python train.py --win_length=400 --fused_qkv=true --subsampling=2 --muon_scale="match_rms_adamw" --final_lr_fraction=0.05
Rows from block 3 of a small sound classifier, named by matrix and row number. Rows with one number belong to one neuron. Each number is 128 + 32 x the weight over its row's rms, rounded and kept within 0 to 255. All counts start at 0. Numbers have three digits each. After the name is the row's rms in percent of the matrix's.
After each neuron's rows are labels from the 100 clips, of 14976, where the neuron reaches its highest value: "responds to" is what is common among them. Only what is clearly more common there than usual is listed. The data: struck, bounced, scraped and rolled objects made by modal synthesis. In brackets: how many of the 100.
# fc1: first MLP up (model.blocks.3.ff1.fc1.weight, 1152x384), inputs 0-127
# fc2: first MLP down (model.blocks.3.ff1.fc2.weight, 384x1152, transposed), outputs 0-127

fc1.571 125:114158173171193134131123176187123084072138101131148205127154108107130137126156183184074130145187102144088106096094123116113112089138114119070169159145159119117089146097090136081125225095145102055139082074076075107119137130122122132147155151125104104135177088085130128114078081154155153159197107108126123136197130101147216114124139093155139130136152092135152094143166137076168156144128
fc2.571 106:116152167112140145154092154130129027126132130152168146121180127124102174115167106095113135144103095172108059139172079125156159128165122135105171096150168161130108202120144136105130154095146167094059117064121123113137127126113068103130117137127099127146150116127133135181071192215188126125089093197117134119099152099146169114105126130168141167116186136108127152107121181099173132118120
responds to: ring (100)

fc1.30 048:088077143137071117096098175140121111161148137122084137096101100107139114170118196157109188068190169147121157102153098167160111128155145090220140172159106098124084092160151160076143128141153166141105114148113109112078160098125139166135166177120098063100128162076147163141075137143114132140099114119129123073118130163134115158162106111117129154120154112086127062082148095109141186053102
fc2.30 051:141157133116174130135094125115130174172131085143123112115142136131140126138207111110093141167150103106089096167124116132184149124078130183080160078129162097120153151119092163156087134060139099143126122110163130172183148114139119115118118108106175136158111087186144158091153145062163106132151092101125102162146122098156126098099219139151116059076141157188180131128069134166064148168147
responds to: bar (59); scraping (41); text has "noise" (37)

fc1.353 147:126110056164150149125104092030177130136124100135146099110049156074119102151164152120149188142171160172103110143111122094077133076109170118138147123094160152147081093143070146138139111091138149122143171133127170114082109104084174114128087108175108114119111175129105150166061092190141082161136089150064139162057085134164131122133164112156182102120134128114101126113073132139149131064099
fc2.353 136:164124107088137152166154114128174183136132164158149120130098124119132173138119132118088111124138064097130145083102173160098179133082181138094178058147075144173152129092148188079077145195112123157091158179108124123103095174134108135123124151162147156182137138167068197106092140079103085121127145141092150088134149173130115167142158143127114138151114153092164129165074118127134154228105
responds to: white noise (44); square plate (44)

fc1.681 090:090169105104087140098098101149133178153098169096111112126135129101092128109138059167157126150159113112119167071159146117166135123142125138157094120131129115091105058138134122143092108130197103130149089183143114136095104148146126164185114101170097134085086156068152121206136149100120145112119160192117136144099099097133146142100147065118105158118166166108111130163085153053119094082131
fc2.681 091:098178148124142109130102143084081089101114111138129081076095154150125087143180078102157117127145105098108165137132117149168175147181153103111169150128089089108093085065128112127126121116094114154142142111091105165136090126102118094076105140084082107145134124161123086124132196143129186088110094141089143152115166142156133186149145150105154071175118002144142130138130140155086142158181
responds to: string (92)

fc1.484 086:171070130135152121156095144157103132134165086159102053145137145107169100124133168164118180084090084129200108112135097168064136132023148156119141137176120169125171161162101154163110106133103195153136122140114131110132093136179134126115138169121144122111133159167181083164108155109070203094066169216073087185072170142163160147123125144109132112098130123147161088146100084073160083130118
fc2.484 099:103174189135137104134123120152119105178103145107142142184169134177078069139077106140153108151132158114128125109133156164109098159144083144150104163111104105169062108151136143110143163182132113135143165038159191098173183180123138102075124137167106137141159115140099170129191095107150058131122124136077171109128156129116171091089102161109104135147113149171097083098102152150169073151122
responds to: square plate (52); string (33)

fc1.534 094:130127115122110110112064111100160105082157169126110094162101097129128122108185142132120134103131170166121104127112140119146172108041152113090157152123101110139160133081131128080122170130163134150109140138083122147091127082144104133129124135122117115167075069166065169120092100114192100033113119096083087145172123148141149131157165064158186133162140106139144142134167137107059118170124
fc2.534 101:097195165149102146165147177091109109109150079105200146141158172098076102139081120115147156178130129158183082159074156143105055119089107145125089117103121110108146150099111154169083115125059141135079141134141132136118116127136141101121134127145113114104197199089164092109136167125169157147129121156152156164084135139153141114094084141165122174129132089084133103150093195185181093124105
responds to: square plate (100); white noise (26)

fc1.647 052:167101120114105096109089131122088164124155113083158148147214082112119108101102097133152130079113168100100117137191128114109153177173137093129168104125172084083151188139122101152148149061120141091139111087122160156123111114126157120126104112127090104080143129118111131131136079142120159134136064116165169066164140091130157170206153070168128065122147140106117106155152067150149129084158
fc2.647 050:084128121167143102168140100173156097138128179191116146099078081101141134156105191139108090140169156162124151145163187138083115166131129095079144134117092145174147126119083150076149094165094047144082130154068134147121174104067167154083147134171167126075199164164139117157130151143086068154156189128115141122131135132070109154057088111106147110126144138189164146135163159075062121162157
responds to: white noise (48); pink noise (45); clipping (39)

fc1.288 063:181140083176095095105128150112154125140153097129116096097129100100163166126063153103129188141082136144105128115124069110113135106093121120146152138107104098118121097124124120130102170126164139106115076076127127187142176092093103209115118124125113149141084137158089154153134085111136116090162083162073115160116127057133146150165121063101061129065134161099105115109121131095106131123144
fc2.288 054:106090125167145184124191135143136151109214119094156127163130157116120063082169143159107159141158070170116179142113154084131091141140170119103105161120183143117062119115066146142137145093166135113112125064155085096155033164162129107089130096202175165085189096118102160084118140132104137137108144073125186157096105174171114107090140129196173115155142120132119165093166097150129093171135
responds to: ring (100)

fc1.654 123:142155166151121133117116136100129155196170104138129080150159077129158140090195145132079189144132129127100178170109163107122156122088130082149101057141156174108121069147100140112119064082133125150101107050133138195118104102185150173115147075178085143140105121134125144143156192143110116144120145114099152102095155206180155104135099165139181149135086120158080102121200111133173104156069
fc2.654 120:125107147178095178160114120086123162161150083124104175049158185155100182109158136082132099126105099149161090132098114130111103121121184093105141093157153140088104109122128175115150136117129073112107124151117123169137155156108163066121164135197164100117185157207087136191089142126125091106158181128114129174115140120155153115102174096152166135140110168132110092137093142115197133163162
responds to: square plate (100); clipping (26); text has "clipped" (26)

fc1.663 113:170127130104127080148141152123113123121137131122151167137147122147183113130163139070137137111102138154172062115101138100105112140117193144237102195128149146168142111144145120126075096146126120123140185119124189120130142114128099158102119156147112185152127131158149098163141152106151106173140087120103203086099145137099113173142126134138087082110181139071141102111175089063131077130155
fc2.663 120:134070150101120133103126164154170118068157091117130125103105091096090129076105079165042175114112172095141132107090168079133119123135132141090182125124128149141131152076086104036095203145160122130148133111111109080159133141143072095115173125143113124109090081087165116131102106156168135152137142139116132165081172152180126202105144118160111129121218112142182164160071071075130197222091
responds to: square plate (100); medium (73)

fc1.514 061:135159139141070149134169168154213123128083127143146079174120161148104101102130137141124172163164142091202095088116124145189136171163136080131130151136114084139164121143126162082074119093159175105176081215159119076145082140150180166135128099111124123123095132140131117121093115159131151139137180116134115131086148139097128172175152115194122177101116050152110118062112075191132114151119
fc2.514 063:059115125099175094104161113098127162146133168112083126112096154126150127207139098149125068125150162117110116135164145132125087097061113170168101120176106160111086119163083130142139163124082133145112203116147104159068145195057108112108196155154110143137188149138144149136167110136091113166122084160138063132148091080084139152118121085074154102174121165097127174116114153161111119054111
responds to: closed tube (99); medium (89)

fc1.568 086:109148154207134101149090135171085126123137099127163154147091149122096093120140194188134107145148087103094085153127172078089066161099153079142127055161191122131156152127081115094140113079126120090117139086076079133100131093162080116132163097111108108123144118154181122143102139107154159137122144048110142158163105090111204115154169170086123133156135117105174101132091164123201161070102
fc2.568 092:172109122102129093063162121189125072114143136151076172153163101079091140118187070118142160120130180133166124127115144164174146078173101100107106131096147180157084139099119144145114159150180122149134125132134179084209118117130135144129141171107096075152110136105114098131082114144154094118145130170162085075151172149128107096145167091117136135132206119173127153161164146081146094092160
responds to: large (82); ring (63); square plate (37)

fc1.358 057:075106070095120128132099149109170125165157094100118077137125176168111098132108123086117129115139149135132180143099136141156119130114139167179126152102136144145125113133121106118147124095127165154157149176117156133080175134131127166139143042163073051117099125130146134199173169089140109147091137173166176105149141098110090181175098122192109056187095149129176131060126071168090221134115
fc2.358 056:117102157158121139128065141190162147101132153164143094165081085103101120098153145196148168139090124144185097139166202145119095135131170109124211134203135096077105173117120127125096119142134145114118133140104160137183100116194147088149114179177166152111169108147108128107137123151106131119156155117127179124089043099170103121103122068119145103159185113105168096149157113103147105077130
responds to: small (82); closed tube (78)

fc1.341 120:146101138156128114136124102130050146149129194090148098140136157123151064098092118115072159137158140125185173123089139132086128087159119125131101146116165146132119109182128137095097136202096162154087177161141200056119143175134121139141093102115178130132130186118060141189066154130114139077091169059131159092103102120168122112215130141095102188145120125157112099106099174098126144105133
fc2.341 107:142121132138140186115164162162142103137181141158101167194127099086117176165149117152086149077106080130097162061127140126135185165137119101056112158133161111182109151102119152110067113101146095114122110177160097107161103129144102132143107106199157143107101142138137145175165140104142092165123138133093154099071135161146149153142104122100109102149120124076139151186089120069066100183114
responds to: white noise (43); pink noise (43); clipping (35)

fc1.485 112:154147153124127110091119103170089107173108136139111099127095138195124103149049145050168124134157083131053154152164085132121098165149156121129155128158147097122146110135177143133122137088135134199144104144144115162168110127152112140153071140140130136066144116103128146143199109188119134145140167103114169110178151135162123139113132063090106161059072167082126166122142176129097122110150
fc2.485 112:129157096097179202149110128102133048127098126117133145072151167115092123078152089118154148130129118180192145137120131178151100135184136130144110130143146141084141122182183115113050106170109081117131143149155157139126113173171071115190139076097086148130122079158163100119135131143148124100189106152116116128102140136123148143205106147144142141177171143139110107161117127129123149133159
responds to: large (77); square plate (71)

fc1.7 102:121082156131090108057114117128067133173142077159152160110082191129123061127172150127176098142138187070130111161161146126088091168131162140095132084103125085117153144118139113150118072095133061136118095120120125104166106141177080080169180091142084108113140086153122169071110107173130140148151160161139115120151179155113121175155160110162148170152178104030078068142143154158108110085176
fc2.7 103:176143125127188107127123097160142100097115124110105170108098140179089127130114148106137119087120129174172133174172135159170139143164110095157133044124096168133121128150134090134134109089217177105098107093142177184163166084151129083069146112139141075020133170109051110128181106187120107124162130158078121196154086156201108179149132165144115122138137191147136140175173150091101151127164
responds to: square plate (100)

fc1.211 126:112148119121065147139090102114099172119102090173175145153121110165150177126117153114135163128119109131099129128104166149122116115100166158177179118123124100122164150111171137140120136080170144114138148144151130101141075132165139128125147136135171104104145145170153111154140176055118149152092084159125092115079131156067098143090105099171131132084147130094154148103193123215130107140137
fc2.211 114:070114107132131089100128184147166133120135154113115146125163070128117116142113113172092118171141158087152069101128153122192114121117147139166160155140096103113114092153113111110112110127101170083127134113148122128148150151132173152120173086103114199121118130109109099138145109118144142089154103113142216087217097105142137141164137140142136100129108175130123089075139146120130139137139
responds to: closed tube (99); small (66)

fc1.579 049:166154097090091120170197133179101132102204127087138117171112219077162176159085138109152193113124072163167116152106150125172116112123099095129084159078137155149136101124140131127159153112123160168102129065134145100160206153138063096109148104112112109100180134092177178090142155140156113076110144037129169146141131138123090096109121103143105083098183136139138093164109196142092099121094
fc2.579 054:076180167107103129203074109095138118135124139093112119084109145154119081171184103104126095118151176084142134107062146157141158165122141160113170095144152103058134154071115142140131111092130081083149075161126119136064110159113158086132135124146141130081068116116113110190114107157136123154144147169137081107095160150146136126164131216095129127192112143130095173090110124106097135132158
responds to: bar (99); medium (87)

fc1.592 061:127143107067145164195154110154087176126136116115102124160120125119196158115033114159143113111165170125064182134128129128125132093152157165189150119114112122134119137139089152123155095177133096109132133128140174101133125100110098102117133132188147117122088149152074145060171116127166132130171109141049172167047121148122134131078165176147135146103137132080160047177198134105164113138112
fc2.592 066:140097151121128095081072122048183116172143081151093189112117086133121069096121124124143123159120130158097077083173196138166094157104139129067125125100137137167093126122187140107137129081207064129165151107133129168168155183167059148148163082175136153154134152087130146099102147152134129115116145105205092117116162133147125173190149083049109145140132082112186143091123135129153152147080
responds to: square plate (100)

fc1.65 108:129130149089137121064146139126144178101100089145117157097143117171139174127158061130096064133189100146101095069161167091182117169129158146085166145151173126102132110073110083134101120152138144122142151121104133101128081128120126158132124186146160164080097100141125121109077111128098115131164117121125152084133169148120117130147106078123131084170126156063113108110127100134111127177080
fc2.65 121:138126121147159079175132145057178141089154131104118171122119074075212123110080117097112129143085124132154107149112131177159134004155150128179106168116131095152093087165125162111137109111110143137148127074132131189110156131089110101116129077121039137127150179133145158155160116091119195092135156135130139163115095171171130140160161158112152135148163076123124154084134144098142162117118
responds to: ring (99); mains hum (31)

fc1.99 129:187084162139129157124148175127143160065122105162167176124135138111108079164154171108156128157112083126139153140194155123098124144098132084102121133152130134087092092156114130114101096094103095105054121124159134058170125091113101129193120033163096043105153106111219145125120147173112180145150172200100108138113102100115157114142144164180117113118149144084115090121102113141089105169172
fc2.99 118:089106126119157123100143115197116109143114109167163158155110118141123128145085099136132111135138146139118112132122143132132111130118144149108154167123120146106146174125158072154112101095084135125157071145117111113158107111109160093133183147106117186076164051146179154169088068161127168145118110119200102125214165136106099174145075094155125032119119127132115053140131120155114118139169
responds to: white noise (51); round plate (51)

fc1.88 181:157094131115121133118128097104086180081106168076108123151061143057109108130145083105126187167165091137139132119142145123138117124126111153077131160097122107160102138184057104114096070126126111109111158132137102095170112143122066087140086165170165165051125161157128153123096151133147114084124069143154175077159126227118086112135130186129140131135133131128133069126134113153110138155170
fc2.88 166:092122144163079141094140136151075094098202130163081137136179160103160161158159117136112156120094065131130164140090110127141131080177095147077168126131133128148134189156117114182054112149132125156125079091143099113166172088077055085072132144143179173137152148121117165177150109136108115139133066101057108118138165089114094120096184147066090109151137090163077158189141144103117188171124
responds to: white noise (53); ring (49); pink noise (42)

fc1.317 086:153146115125142186108122131156157138115102066152122135072155092170148142137095154111133125116127138121145136146067114091127112146134134151129117146151123108172127106108124149095116134125092125126066174164147125110070110115076104153137115114114109140097168086122180137179100120130161136129128158173120183129123110054169103153065065125129132098199105170076106126093145092067037182123151
fc2.317 080:134090120102138116154162098119139104059156132141167140163054166135071150110136099131121175132130197138168098107155119142124160122087166117189155102128127127084056168106128100105173153131165163103140134141126195152131139104168107102090140120212097144100146133068147116097193107115148112168117133165158075159104091130129188169133177091188156109163141123136167154131142076111153119161156
responds to: membrane (98); medium (63); rubber-like damping (38)

fc1.135 096:128132116115075105123133117069192176073125096214154145139082103144153109141059131091175110125120181147161089110146140171098208131143076150117128136120142148119109154132069133081120126103117103175118082210095094108141194161115127185126205161094121068120092093149107170136127105095159115133160146167196127134071153192093073179151138129102156100104172113093144075100156162165140112142104
fc2.135 102:054124092064168065073123147074154132125159081086165117125141168139119147195153088135117135126136117128130177145125143114159040133077148136116103089141128132137124117124122158101192161131110135074110094141110155113103157117166103066148088159173112140130111150153156140140130154097127142112131182171136160126186106096102122110106047141170110129182109128127112142093200171083110156167150
responds to: closed tube (100); medium (60)

fc1.189 055:124104067152115123071092126079164142169124092131139108130120161178156135229094130145142116078131129084118171162112169058062104064118095125088099132095117124104160155171119145170143131129134112143131148137104075126172115105083120093118163121124130121134144195110083105125111080163130057075125180147138048109115154052116120139184156239142102130129093146058090071222127106091146084127103
fc2.189 055:133127093143149109119154056129157087144118146163156149061194110138131099132129167101151130118148146162167103134167117126131229164139115142104128078137070109144045125148196142174095109113184136173160137097145165063163102100176086140139127140157145103131073096143146137118194162098106128157137123155148154125091103102091120188142100072110096131136113136133085157078133107151148119115104
responds to: string (99); large (71)

fc1.290 087:129103138083152097132077099053134162056164142123112101181111051107145140133133139202166142091126101092131097129149135195137158166125114032132164130129089153128072121091169141143154126190038087158110086128127165091159125075125057127100087175164115208190136171109109186157110163111146142110148153070172157135171151119156136093034100184164081126093082123162088146125103117120102124089116
fc2.290 095:151140132140152142082102088161117129107146092140187066169088100132109117037075122127130124151123159189131107132109104183130143095069118146079153163116098114112164153135155146116121134108135165159136162144188099121138191134124162082115121105130215139146124120093102096089085154123125108139113175159124076161141187161155100057137115123103178193116091123136148141094096089134099142176100
responds to: clamped rod (100); medium (79)

fc1.149 175:148108089126198187119134174155095153104159098123155166197098169124132160110127098183152104175158155130149084154131135182155089156128126129134170162159148114175150101106099088123129086108168154109129120127124081144170144077135109132129073161096104173075167130145132087099121059160095116087134126112138122100136081132116117213124130163116187108170071138082107176158043154118154134098149
fc2.149 172:091093160157083104093163092143151157171163114144109138178143101117115112184138209106153145150113168120144077151128166139123123142154097091143137126156109103067116106159142103113097117115128157093094147113134192068169136148125155140115159134136138099124108156119131186111166174083118180112084145131161096151166169138138144058161097126119140183081142130154135078077206150072150121081172
responds to: white noise (52); ring (43); pink noise (35)

fc1.500 107:106166172056108158106134116092177165139090125138090063078150131084151137131098105139132146120160135111110101068142117159138208114138204057132098095132129130155176176143197169095142161083101133120131100128092120169164134188132142144155123127188109133142127094147124153070152128104140102087100127144161198070088149111101155195144111142156127158181158160154145112107146082155123172129093
fc2.500 112:176099150136105164123148169072124116157124081083170151139104117121167093135028151124115132211111146106160161092173176141137117093105200085161120136155135140083125152130159149120144181136188127093110133149082190140144178137144182137135124103121063200166164087141169111116129088091109151085154137159134086065088137118113140073121102144084159124120086203130170123073133137178074104126109
responds to: closed tube (100); medium (67)

fc1.404 045:129208135104157120210139067121110136149150105076135162144140148174113103152117157108145167127131129113081101142109173140165077147092170083101153134195148138107130147109097088088131149065139149129116143085140144112108171151153116086077105137087082076070126121113094123159156122062070130128123140130142180105123109117126152131122091122182116113094162000120174158140128095144142113154152
fc2.404 046:181149105095078106126069165119129191132123163127092105120083177090171126093136143140095162146061142126144149119164123126165144119077097108137084153073109101120151138127198112144164110092167166083170128167153100131118151114113147089117123122098221170163067176164115146149128171144136099167115094150113105094131131165096153117150133127155127153114124144117079115115122165138136155151093
responds to: bar (100); medium (100)

fc1.661 099:138144105142199129155136135130115219123128111156184121116080146118132151161153127170106120137140195153171130133146138084092108072088150154088143134106102105161159110118130103111153088148099146147127161121153118130102102106118090096146131129057041078138150152148109143211192134105094138150142203104175201096171070093117154157133096155211121096207081135130136140093152082109122162114083
fc2.661 101:044063108145145123134105140177113110136060127113130146168151119104129147140112127122124151113148152184141131126162163138113123240162144091160106117135162108147083138102123107160099196118121109114034200164114078123134165128166095130071164148112156105106120096131174135162089147103140122100124177082142072126101127143154112151131140104151119115152155181127162095144147125164120163122098
responds to: small (88); closed tube (53); clipping (47); text has "clipped" (47)

fc1.87 146:097124039089155147126101141182090082090157119119135156162140123115175159153095117127097108124154100126139146131139122160095137099105183147147147152133150179092163127121069138111126142102188140127145109106135112115114107051106201095149132148076166100123144111120138080182087187146136148164115153158202084154113113094096087166131160151187116132126123141085187099139165073121166158108121
fc2.87 126:158134119111180116139201138150163142137225127213077185167166148137145129139107144052094112091148050145123183115115136132142091138093124168152133090161160110123185092150073085162114130093138090148103130077177115149175138077049145148136113109137136089140132143123128134183081174165113112099125157101093100129101127089191069106174127122165135167084140079177109103062134149204092088094113
responds to: bar (100); large (81)

fc1.730 092:138079089155104144140174102080134146161160104097156100139095153155137106162095074107109151120092100067131163171109150113168107155139106133130093130133104098148139142092169129161151053148109160128202095122155137103102171118125109136132139150137138149117089131087151115095167154142115165147158171156041106186184160119105122100115088089092104145092107108176129076132072178102108114135200
fc2.730 084:155068143097140138159114153111157184108114075119206081127135120160112118177106082098081105142223071104121136147141201105119170168092147130130095139126168137095083090113126132155179131141105192159118074173176078080135162102148079111093135132156151135078114203113168087130121131114126177142109090141072148100153152110123124124084090126143121117067093176137122122123122094180134086110198
responds to: closed tube (100); large (69)

fc1.530 096:080080129118069156075123119086117089143193143147160139129136089129179145161115144167122114138118142117153067174178104121120114171187141167133105102190091103135106107157110150121163128084134095147129105088107090212132073113138063128137131085130130120160100070126118137149089129069162160079149095141165113148154171114163111131127130158074155104137100138116101109164207118097104104099144
fc2.530 096:120160133148167136103140094112141158097156116117152178089118107136111115140172110128149063154126208099166170175137070100189160132179109151079099045093109142146114104169178105121125089146140103176096104112129167134158108077095154117142102121140117123081144198109073127124174114137117128131135058133164143209074129165128102122154158112146142180125119139115160125170120131133092207187187
responds to: string (100); large (84)

fc1.646 142:098124126125197139116135108182181102080091166147179122125116182129142175122140107137104101119170141099143112164163136120107143083117131143136128124104141094159142120095178144100144101091142073132095150096135146163136116074146185141158164108053083064119129111098133178177129199163087126193128179119125153144151109079098133105086100128186095135151101127155135137180165119114179171080158
fc2.646 136:090178076122140107098127096105163161125159128191129187097188152151154203090090149130168120146095097205188116103107141173136104170159132124060166092103121109072144107082055093116148191136145103135103142120153154110129189124078145127078150111134135116134153118156141095134151076145142098180157125146143165158124136136136126155176112100138159146146110126115138080105114129148147112140168
responds to: large (71); bar (65)

fc1.103 182:117098170122102118148174154133169133178110107088175177134096091121121107136072102139105131124174175131138149171161116178127067053143139102130156133128169084132100174171130141177136178089058126125154108079143096163123076165138174121134098096123129141107058087149169121166098209127061125121106112183140086120105135082105083125113127135106158158114120152137156103067149059188117109089160
fc2.103 184:080126146133125105140155090143178155162107130136159128110141176118206121198108130119130061101138091152155110146147214124170064143147091078100173180135150109019122121120110126169146108172135186134120148127106103109137160114100169115076139122156164115091107194141150093170105115106111119135161116127142123094136126164105205119115116102113130114161093146162101096113115068178051147107129
responds to: round plate (74); white noise (50)

fc1.293 131:143140144131158116112152174098068143076104126122139125130103102125163097084163101156095150105117122040081129146112114122124137116110122096132112131100154129172155162134147138152147171157097121124140178110174095172112115145147089157160122125124087107123176099110143083133106105102132057125160157167154128110063113163118152106096112153169100159108123126087177141141170172156100174134131
fc2.293 119:139160163140077128115094121112161033098122118209132150092148096154157155083177128113170152122141159185109073136092149156088107109150131125139083094144102187107116093045118125119149105142128127154111127111139133131109125129119182124114119189188119162099105154087155140087070143130106165103129147038168110153118124039100088213136102148156168129127195163171084096168159134090169081182142
responds to: large (91); bar (58); round plate (42)

fc1.231 045:108112105112149105141146163109103142065138064077150137114104132079160127232115117127135116178101155153196167127156164123142170168083124151170116149101120165174178097132072099141101108082130116159138157115161126105069146103123063108083112142130089092090146073168134106109094131147122139156148118190147156080176019112118122122141123149114117141137178141170104137115154099114143071125150
fc2.231 050:087096100121053163134161111177134196120131112096109163122112193142096127133138129185139176130161101116128120110113087148127086113132137098138195098106122088151147116113137168107147143100096144138068107192124131104127143115113216128185155181088092145102155191130138181130161158098149164082079160086174160166090189167134147124146124135146110102113130086099163091113100134155108168110120
responds to: bar (100); small (72); rolling (41)

fc1.557 070:152158151089175118133113094172114169106093155099160112109189187108157065107138128113113150126086162089117151139150195094184065194148125083121106119123139120096116140124106079115162112100144122107104118082139089155064134129102158154146108116110129125144130144132110149089131146135092158115129134099122179086173116100126119099175134136157156113173079115105127120133115136147173112134140
fc2.557 066:076132080187126110206144093119083144146171141136097141122142113125108185105135108158169129115124070123106078118145080116191130087181129137085160111116112106074118102056121161146133145109158136126092093160171061124136156140124147151144158112117112075118093121143146121150122124093132101206163148167102060149148072154107139192053081111189128121150147094129139160112114086135106125135148
responds to: closed tube (99); small (83)

fc1.183 052:128139142156111129107181131110133164125099117140144135032104121110189149094173126055137124166083072139140128099143140160086123098106102081211145119105173158119160114149108087118120105174114146165163116208123172146119132154103100140184116129145134133062163163084076149083086163131124120150116171127143162117119097118077190097141071101119096138124115142114154130128116208110141094127172
fc2.183 045:150099086176141076182089140136131143148131132139126162185162087115127095110112141098103153127158153137080080117098142126153162163125127128101103147180172108125122156109160116114105116105156089147148113070138074140108155177107122173156086116129114131069197157092172050165125081124128093150145120075088059094160121108095174101114155157135146158101065096089075155122187116129061078159155
responds to: round plate (100); glass-like damping (38)

fc1.49 083:160113184115104123105138148108166151091119141155125153126134109110123126134158155103171094141124072143140124125119114140106118104141172119171146149048204177167043201183141166139149171156156166121157155134096059118110110125137110178097090112131153157155140121157192105177102180085154102167162155142128091114142151119138186056078093051073107124171139128046131137081089084151096110117063
fc2.49 089:134137173112194175079106121094127165137119149077173087141167149147138165102142154160128149191154117167149169126112118119170154058125144082168150141160160107140068157112153145132082089099107109100073130159143082129141123116128100121134158122109128169130137142097110110187150127094127215121158120120099143130131106101159170180146149124110151122163094105098089091121117114131032156077127
responds to: round plate (100); large (72)

fc1.96 111:105100106147077060107168161091143127128088095120136107077148086155139194087113129097150173162052112105102146150073141106120138163127122148136116118225169151121148135125142161140126113192088122140109215095171104202142098074201167174105189125192116140083127097143122124099095194114114164198127148155137101130115153126162176089098106101109126174140095161112110140127149161088132120105134
fc2.96 104:125148158105123149155157148055126182140217089105126171110124117143105150090157091092112130126113158161124133133118062165165090122138204096077157129132136133106079124119205096107085080128163126127093109107183138130090122127147156088131154053163117120138145136192120122170133096129141152117148106132093096192108109136154136173146139117141164152155066144117157129125130072105164210164196
responds to: clamped rod (100); large (88)

fc1.146 085:136160120154157145143124109134072133180126082101189104093077136115181083128078142206068139107176098111107187127136112145129105069147145108198113164136119124079104080185125104106165122081084140111076145189172149120142161127122126192127147142119124132141145128145079139154095165114133124159145096203138113113150065120125141090120166110156111132115078092168136150147130095185139188112127
fc2.146 088:101049080108154077174122126125118187163116172132102151151152116115179152083134158137160149115175073182146147103121135127165133165136109088090205084176139104121129086133060102187083118109163130170149110141114089137136075153149190107156110131113152125181165133153153090136123150126132136109148144146129136125114104173125079101123161149185149150115092148128127088107144147159165089090119
responds to: closed tube (87)

fc1.323 157:109104160109095154100088102075085140150100148073105103169105155059198086140109112128185223133081106106119167157128057152057156184131134103087131098120141102136154128160173132106117095138115110147140130120108140133145073135123078166167103095200148136107055134137125164099132092118101165103139123170167131141151157173104120114160146135083110152140126069080156128122179146078066120134108
fc2.323 172:090135135121082089085117171102113152086140084126119138092137095091190083159187074077188176170127072128166124110131142120180106110195126174088159092028148126154101154128128144134078095136150157132131075123107131106203108116078108096068104176139175133129210148125108135119161171120130109117103117109098119146144078138146117064080149161118139138110159139136077110160137119059112134105161
responds to: string (100); size: small (61); white noise (34)

fc1.731 075:141138094134100099136106156136140134128079136114136111161156127096162091129168134118170084160191132095167072186137111138106125121181124124134097135130155125128093093090121094105091166150139085167125128080117119155116180144105134122119129117193140117153099106167114160105117129114163090108112121121156117125159171080181154098147178142140149153102178176114104183126113210142075096120061
fc2.731 069:149116128127122141088119118147159163146112086127136113109171119106075091149108113158142151140160124170058144119115150061091176139130143085134117175111099142123143114162078142159163138174136152114130154078166167180097110097141097115175093172045145121128173140145136106150120152129112143144142128169089146095139171131098164160116127074173105158071101148115131071134080092185192110095125
responds to: membrane (57); ring (43)

fc1.159 037:126157110131131094091121136079106189236086157133128105103095143140166130131094132087120130122098160133124157151101114080096103113133102128142150138155099142098153092084151136117164162147064109176119174143160090094126146166140102164143149118145168077102111142133189095098158127120127141124101153133126099159143148128085123153092133106082112110114117212113114106182135089096104058174160
fc2.159 030:169113086134088138169113107150088177151159111158108155171150117101093187146157156202178177162165106105104136098072102169127148121167119069083107110159093086113093165173172154153186152167137135112132112121106170168093134101065140096146115121139139167078095147081097111174120170137092130157130097102121177124101128129143100134196147127122095105110103094147135158135135133168114187106137
responds to: ring (100)

fc1.400 071:107168158165118167113107162171084080160130116133099142098110161201144193070125157090095094140102156153103093109152120130123124092113133149095115186092115076163072079098099164093096136240186097069143151101110130131114068114153104126092093127131078156106172105146097126166155141156097180179111145189069161138144127081140159142104163143162185100108118083152132153148070181158152187091148
fc2.400 075:149090097154251113102082118133140105067142149174169129126179144092112157091164136144080078118166128166105098196147117126087135206180115114158124055095150125177103181112148102106151156085130083118113077106119089105103183164121059128140152168107073124191086161130122105122148122119125113136087130104108170163184098117165141120094127130158096152164156075077130202095166082089160111105127
responds to: ring (99); text has "noise" (37)